python train.py --model="audio frame classifier" --dataset="single English command words and digits, spoken by a formant synthesiser in many voices" --train_examples=78125 --n_mels=64 --hop_length=160 --input="log_mel" --spec_augment=true --win_length=512 --num_classes=41 --output_stride=2 --arch="transformer" --norm="rmsnorm" --norm_position="pre" --activation="star_relu" --mlp_ratio=4 --head_dim=64 --fused_qkv=false --bias="all" --qk_norm=false --parallel_block=false --inner_norm=false --subsampling=2 --layers=6 --width=256 --positions="sincos" --init="trunc_normal_002" --residual_init="scaled_by_depth" --optimizer="muon" --muon_scale="original" --lr=0.018 --momentum=0.98 --nesterov=true --orthogonalizer="polar_express" --adamw_lr_other_params=0.00092 --grad_clip=3.0 --steps=13400 --batch_size=256 --epochs=43.9 --lr_schedule="cosine_restarts" --final_lr_fraction=0.1 --warmup_steps=260 --weight_decay=0.02 --adamw_weight_decay_other_params=0.01
Rows from block 3 of a small audio frame classifier, named by matrix and row number. Rows with one number belong to one neuron. Each number is 128 + 24 x the weight over its row's rms, rounded and kept within 0 to 255. All counts start at 0. Numbers have three digits each. After the name is the row's rms in percent of the matrix's.
After each neuron's rows are labels from the 100 clips, of 14848, where the neuron reaches its highest value: "top examples" is what is common among them; "loudest" is the band of the loudest frequency at the time of the peak. Only what is clearly more common there than usual is listed. The data: single English command words and digits, spoken by a formant synthesiser in many voices.
# fc1: MLP up (model.blocks.3.mlp.fc1.weight, 1024x256), inputs 128-255
# fc2: MLP down (model.blocks.3.mlp.fc2.weight, 256x1024, transposed), outputs 128-255

fc1.269 086:135139135118173102146124131115134146089145130137127116121113147129142126123137129113146079146137123092165121115129150147124108119097099157092108138134092136146086148102171112148161122144112159106109140132122134119125151148124138112073100123102140152153071107126138109128060070151122105157123153127105135152155119135124138089111118102101143120113151149148132110108099067096138109125081
fc2.269 091:123134146126109097169084106098137132109136099125110105131137174124094120138131128103144165104095097152125142089153174122117142114151148122126145145171118115128135112167156162150147096146155138115121127135070077178071124132147118130104166121130110117122117151121102113110128157050172134118114102095107147128117117094124106167137119117104125156150141102120115122075132134076131150134167
top examples: /f/; word: follow; /dʒ/; word: change
loudest: 4000 to 8000 Hz; 2000 to 4000 Hz

fc1.618 120:119100098116137140145122185182141150163059145139133150153128089081082138134128109102171141148134143139146098125150141137142147118125197161161099084121121070118119101151102142144134165111095153086129118100130131146146146080128132134140121133106137139100120113143141140129100112139133112131119164099117086104128109137088141150156103117137124134108107152148144145114132116123127157108124
fc2.618 117:141098141134130133139147109146122175158146099128124116125125145135117168128130101165122107126112130156128127092125096130109148148103071171134118153118124135182111110121152120138159106177108128129122166123109103125182118092129078129148149133166129124158144128134164124175118091146094112142148152182161148151152125141142094094165129174152142133104132105154088107123161121101076128115152
top examples: pink noise; /ɹ/; white noise; /z/
loudest: 250 to 500 Hz

fc1.519 123:144121126150121117142147098110126100160142139139119094135105125130091121150176126171133139127132122182168136176160145136118101156122195143153112138138104119148119131150107115186146101143136116138118139111154105109118133141083126132140146123118138133114139140169106109157109103127095120082121109120131100100109168178140042115146095170146131169101142136126161136101129124174142126146086
fc2.519 131:089162166117109147128097122123117140149105169091115087156148129109119112138096143132129143173123158111166135083105119108117115166110102102108150103151140125099083103146130141140135091094102143156172139121065156092140141148116121132125087080153121168149135088108102122129117139137114111148074185126142125142148102148148123131134071130141138147140119098133111112137106135095116086052136
top examples: /n/; voice: child-like voice; /ɑ/; word: on
loudest: 500 to 1000 Hz

fc1.413 152:147096162136071161133110131127155103148156124110158125188138089125139138116116106138106150141076134105190108153139109133075127140106100120128125128150163154093130128117143145106107144148135114165158140137129124091118090072093116121123119116114140120087112138128143105096082138122092136119149120142154145151123180163063143065160128142098103125101099100102203102142110127079109146103095
fc2.413 143:153135189076130092138117171098118132092145130088137157106127104147121129155125120141100128143147157124110106090146109100125159103131129146113176145162104116136119146125123134131081148087106172119119173128117120132145107117122134090114170104120100166134124099161147129126183111114158185144145131123147122125132136095134116158081112132129134128163091125120175134138124117149139141102115
top examples: voice: child-like voice; /ɑ/; /aɪ/; white noise
loudest: 500 to 1000 Hz; 1000 to 2000 Hz

fc1.395 149:135148141170135144120164130105135102133130139121155108107118088134119135136147142137166149113123099152141141122119110134141117125101149135124129128142161158070121142146110096118150170114130153104156116118136096104121174113081146139114100142118139125166122138103115082162133144154127138127088167137144122099134115147110111058139107122115085167131144139129117114139106146124141131160138
fc2.395 161:147092119139154106152099102120108107128180139165148106130113134138105159113105140168098159103123119127139115115162109113129138163132112126078150148126113129093112145137078115116141127115174123131122132130121172131104125155138099113141113092104119136102156109111133145118121108105107102144108160152130089114152155144113103122143150142121142132118131132123117166117105099131076153133161
top examples: /f/; /ɔ/; word: four; word: off
loudest: 4000 to 8000 Hz

fc1.507 133:163121147128139080174113159145134144086154153163156151157094152133120173099133113120110137131074163156111144155125149145158158102139133148151066119092181110133129118158089144148131116103129170128162108124124126108104156142145125175132174132098142085127133135147162118140152148106127129082094113118082118115084072126127108159163126113126146114143104132123121117129149112141115132112167
fc2.507 155:148115093156117137145132111142116134117138160128078112092116114129127154123106174119150151119149139141147136140173126138113128111169129093104180189132125109145158170129116182128159144090090115158117153134144187108114122136133127121134117129159076164114099101123138121152124132134091136146129132159144146114143154144132134112141135094112139113137148122110068137112109145110133124090145
top examples: /n/; /w/; /ʌ/; word: one
loudest: 250 to 500 Hz

fc1.459 102:144149132128096171132151121102171118150113123083093143138123130129125169096189112136071123138145130131154122098120120151126092105113109164082138125141136132111134140137106150079158102097131177155170133105127125103159065162144130128137120166124138158188156138116148155108087117143115121177092137112148114138140136110131138136103157140094142095111124139147173112112123134098154136146104
fc2.459 100:122170137146101121179101113145114122100110126133127134106149115124099121129142110137131136141153134129098163171149115071142152137136173108116114125106071145124172126151131141126150127149111139071095109124110117155097144106108111106155140107136173117144135125095096136151119184110143145131114151123143164126158139136111121169128099106151151109125150118095138074051158119180093104140145
top examples: voice: child-like voice; rumble; /ɑ/; /f/
loudest: 500 to 1000 Hz

fc1.83 051:114121150123078168143126163120164106135137180121145131146151124158128127122129102124128156132127136113177109129129088133114131138141136135085134116191123178116139122126171129160090165128157118186160162126114107099140075122115116174132073131132152136091134132134153154063091157172121162137120164130155095117134090131103120100129131161135137102098119131103190127132102131130103124146109
fc2.83 053:183123205086146114170120155111063145135153130095150123138138088107136132143148095132124121113179129137123123153143152110091157116115178140112147153105116103136149171128134109113121128161128114112081157112121114141073139144131101125143140112141134140118123126159152120171137130083137145117114117139122170139098153146146161164124077149123155140148120114076169149152118149127166117120128
top examples: voice: child-like voice; /ɑ/; /l/; /f/
loudest: 500 to 1000 Hz; 1000 to 2000 Hz

fc1.464 165:145099107154127113114147137117098152152145114156087121125163149124131130186130156126125144101152127165091155112127125129107142132118118132142134135139124136167150105151140147146172124147170127138131103163157079143111126117127108119086129088192127141081138088132129143170115122123156119114137145139150164156098113165175151142172157173105080103130115153122117141101145138092078151134114
fc2.464 156:124106133102129109131113180122111145142115139107144093167106135173111135113124140125126115153120131126147118159142174167109107115126145137084098085099099119094143110096163123150137121099158073149117083104140139078124117108197150092094137122110165105132132140174121109131151133138181133169065156127136162131136156111110144167094173107145107143074122154107157148185115149119141100167104
top examples: /k/; /l/; /ɔ/; word: call
loudest: 2000 to 4000 Hz

fc1.589 044:123126138099113123122119121120121112167137107125138118099136157146123142115152109167110103136146139126160105127145122135132155144103127097099141124166122107118163138133146131116162104129120147073131098122153126113115141129114167179136145131140119140103090091125108095137089137140107113128097111140150116158143159128142118094120156122160116133073098131117136096118139121143127078111125
fc2.589 048:097182166122091147134100127164098129130085097148152138133132118144136144137111143121151171137134130122140207108153119125133115113132136123109157118157157143116111166121110148148139128112088091124149141083128086155109101120074078074076094116101152140146125146131139135138149141132135125158101152094140159052113081122094097149142133145136146136101089152114082119153151149133126138161094
top examples: voice: child-like voice; /ɛ/; /aɪ/; /v/
loudest: 500 to 1000 Hz

fc1.208 085:147122135106148132102114182099103152117152133127130075141090137133141121161095139065141148113161167094132166090099133131156161074128136136113147113127133118106160144115142122125096115095177151118108121195154133109140133129080147070102135121142099141159093111137125124157069130130154088135114098104128158145126113157104111154134136090102111156101128097133122110157115126108149118124148
fc2.208 084:179138156149102104178115082118148145107150156153127126137112147160118114099102144163147091143151133166122104145153139127097118146143111099110127138162086138146101102160172134115159117133124117097101105142114130136097106134089091152125124145101139128126119137154107139135164136115169155120146111125124117148118152104111098179127105107127136117148111128152133126094131092100095118127108
top examples: pink noise; /s/; /ɹ/
loudest: 4000 to 8000 Hz

fc1.33 145:110107147128141157147155131156112151100111135093133073098098147102146112117122148095098139121071107126124142128101122087115104101144092128117122128179112131140117144175112086168145125104141135128111117119140120133117142097120121123112206162115127090108154138128136140112104120161117095122169158125158095152144065114178117147130135133097125120155123102099147131157097127142085085147100
fc2.33 141:149092152151064136132177192097143133139134137128115117190132159122107111139135120123088103147136123087120124143153141099122141112115118153123115139103178154140139090128170146113112110131120106142110142136159151185096106153121154125120126103150140131141130098113140130135151169106144117147080103156137126135147194143151127172116116102124112131102139142125131068102158082120149167150153
top examples: voice: child-like voice; /aɪ/; /m/; /v/
loudest: 250 to 500 Hz

fc1.288 131:115115119151108142165095140132143120136113172109141152095102165132168101116156098104171116136155108128124139148142132105116152117114145110112119138164092126108137118151143130146096109153148135104169155095112166103114154109133139155141140171137090173119129118151116121157113116139125120099139090088129147134170147169126143080161100145072112155133139140101164114089150153100112106090124
fc2.288 139:123153142118111154131134127106146079116158139088146153191125128108108138139157126134119150181118137088144119109099134145154125152134111168183157098076114094171064099120145118148143137118128133118118101114105112095132133135130147120125141106139170116143130123132124158124150062112135128141115115136137128112091120112144156101106106116165163124125129137137122138160076143106121087125153
top examples: voice: child-like voice; /ɑ/
loudest: 500 to 1000 Hz

fc1.639 045:104122145106113103123114127118148102117135123110127163130156124157113173121182113128117129134115149092143108112115094132162170096107096133125111147164156128122163103142100113153141139123098175094138094092140124160157111096131179159114124139071141097151132136142092114151098152150110138095138121115139156126156137107105163111140128126086093106115114085156115150166109152146092109100113
fc2.639 046:115172133154098133138117120146134125083083082163122111141138103138135124154101169143161093120103109127115165153155152100152098124094154155094133130116121120178110137131128123100165129115154100143136172117148121106130129127162124116162125125137144143163121148103163111156115133116160103135109161100084106123127164142178148148132118134135150097130148138097148104108139108144162147111168
top examples: voice: child-like voice; /aɪ/; /i/; /θ/
loudest: 500 to 1000 Hz; 250 to 500 Hz

fc1.158 187:148164101172175116121128113144106168107116117165115121132093153129116146174108137096096061128133130139107139105093139138151096130118126120141108122083139138150153158118152112150132127115132118141106115135147174167168106141149129142131140119123156131126139119130104115125173101095155118093157125093102150094116096115153123134118154070139122135162166117106085140110099112136164136140163
fc2.158 178:138114168119113158132142144110143119139195108150158154146166134098129160100120135137133084169102135130104127150127107094119130140131156160125182107123109100162158167124148118108176148167149149140115155089118153073107171141118146117145126129118125112117100171147133146138157172170123141140123076138120119121134154152130125121141130154128107160182111125125139121189130150162130115153143
top examples: /n/; voice: deep voice; /w/; /ʌ/
loudest: 250 to 500 Hz

fc1.168 057:127115137122129103110138115110102110147142161191112147151108100126122167178145137110139107122110158128138124164118097152124139126109132137134144137146151108124108106159128141125127115112147144113138133166131100142152122131126082156123161136116129110115122076128136118125146121089152113097132129118116109109062129143132131092188124068105128099137122122127097129150129107127133136077131
fc2.168 057:090138096113122099149110127150145167106101079096140066098159170131136133112129110136114138117109104128156140064140149092108133126110118108126075164155142130145099092132126125129152135135108133104121133100152146149106143200150149177140140137151141111124138116108154168138104089182096123126137152124159110113116142141143093147107106167118134113118105087109146128181101117116125126136108
top examples: /f/; /w/; /d/; /ɔ/
loudest: 250 to 500 Hz

fc1.552 157:116148143163129126100085144104095136110121102138094122106135145127141117101122115102126172104112154155108112131084105100100117148093108093155146140140124148120153131102127128092104122139130131122129133085118142136162104121096107159118111103125116146091125093141093140131127144130185108150168096138081149148152158121143113126098132078102119122106112131114141108121133107131122097190112
fc2.552 164:135192114145120158120164141097123119142136146121123110136115143181165121136106095095164109133160150121149149131140139093120093139175114134141138138135102118121132125106151151124136113100144131086116135134110107162190133163088096089139140145119153091155117169160134109103192110134134122168127166131131139137129084125144102136124119094181145107116099143149085088121154117176139130131139
top examples: /k/; /z/; word: pause; word: six
loudest: 4000 to 8000 Hz

fc1.6 143:111133132135151113136116123151141155079124093112147112114153158099152150126090161127094106147153138206134106123119144078145125165112143132161089150147130128152107159085104158097126102142135156157119149147141130125105172160182135117130114140111148089143119124148180157056170133115163138096138132102105157106178122121155108158187121099131100107139090143135106127132130125121132131139148
fc2.6 161:094109133127128156161138149155124102200126142114119118127104113163118124135144130137128147140130131141128140114164095163134145126166138142125162139142142100139144176135123134142118155094119150110075160139154116156143104138124114125125107147132080161100124100141089160124137141117123116171135128121134130133110170157162113087106147107149138117205094118152125106129118138096157110135126
top examples: /n/; /w/; /ʌ/; word: one
loudest: 250 to 500 Hz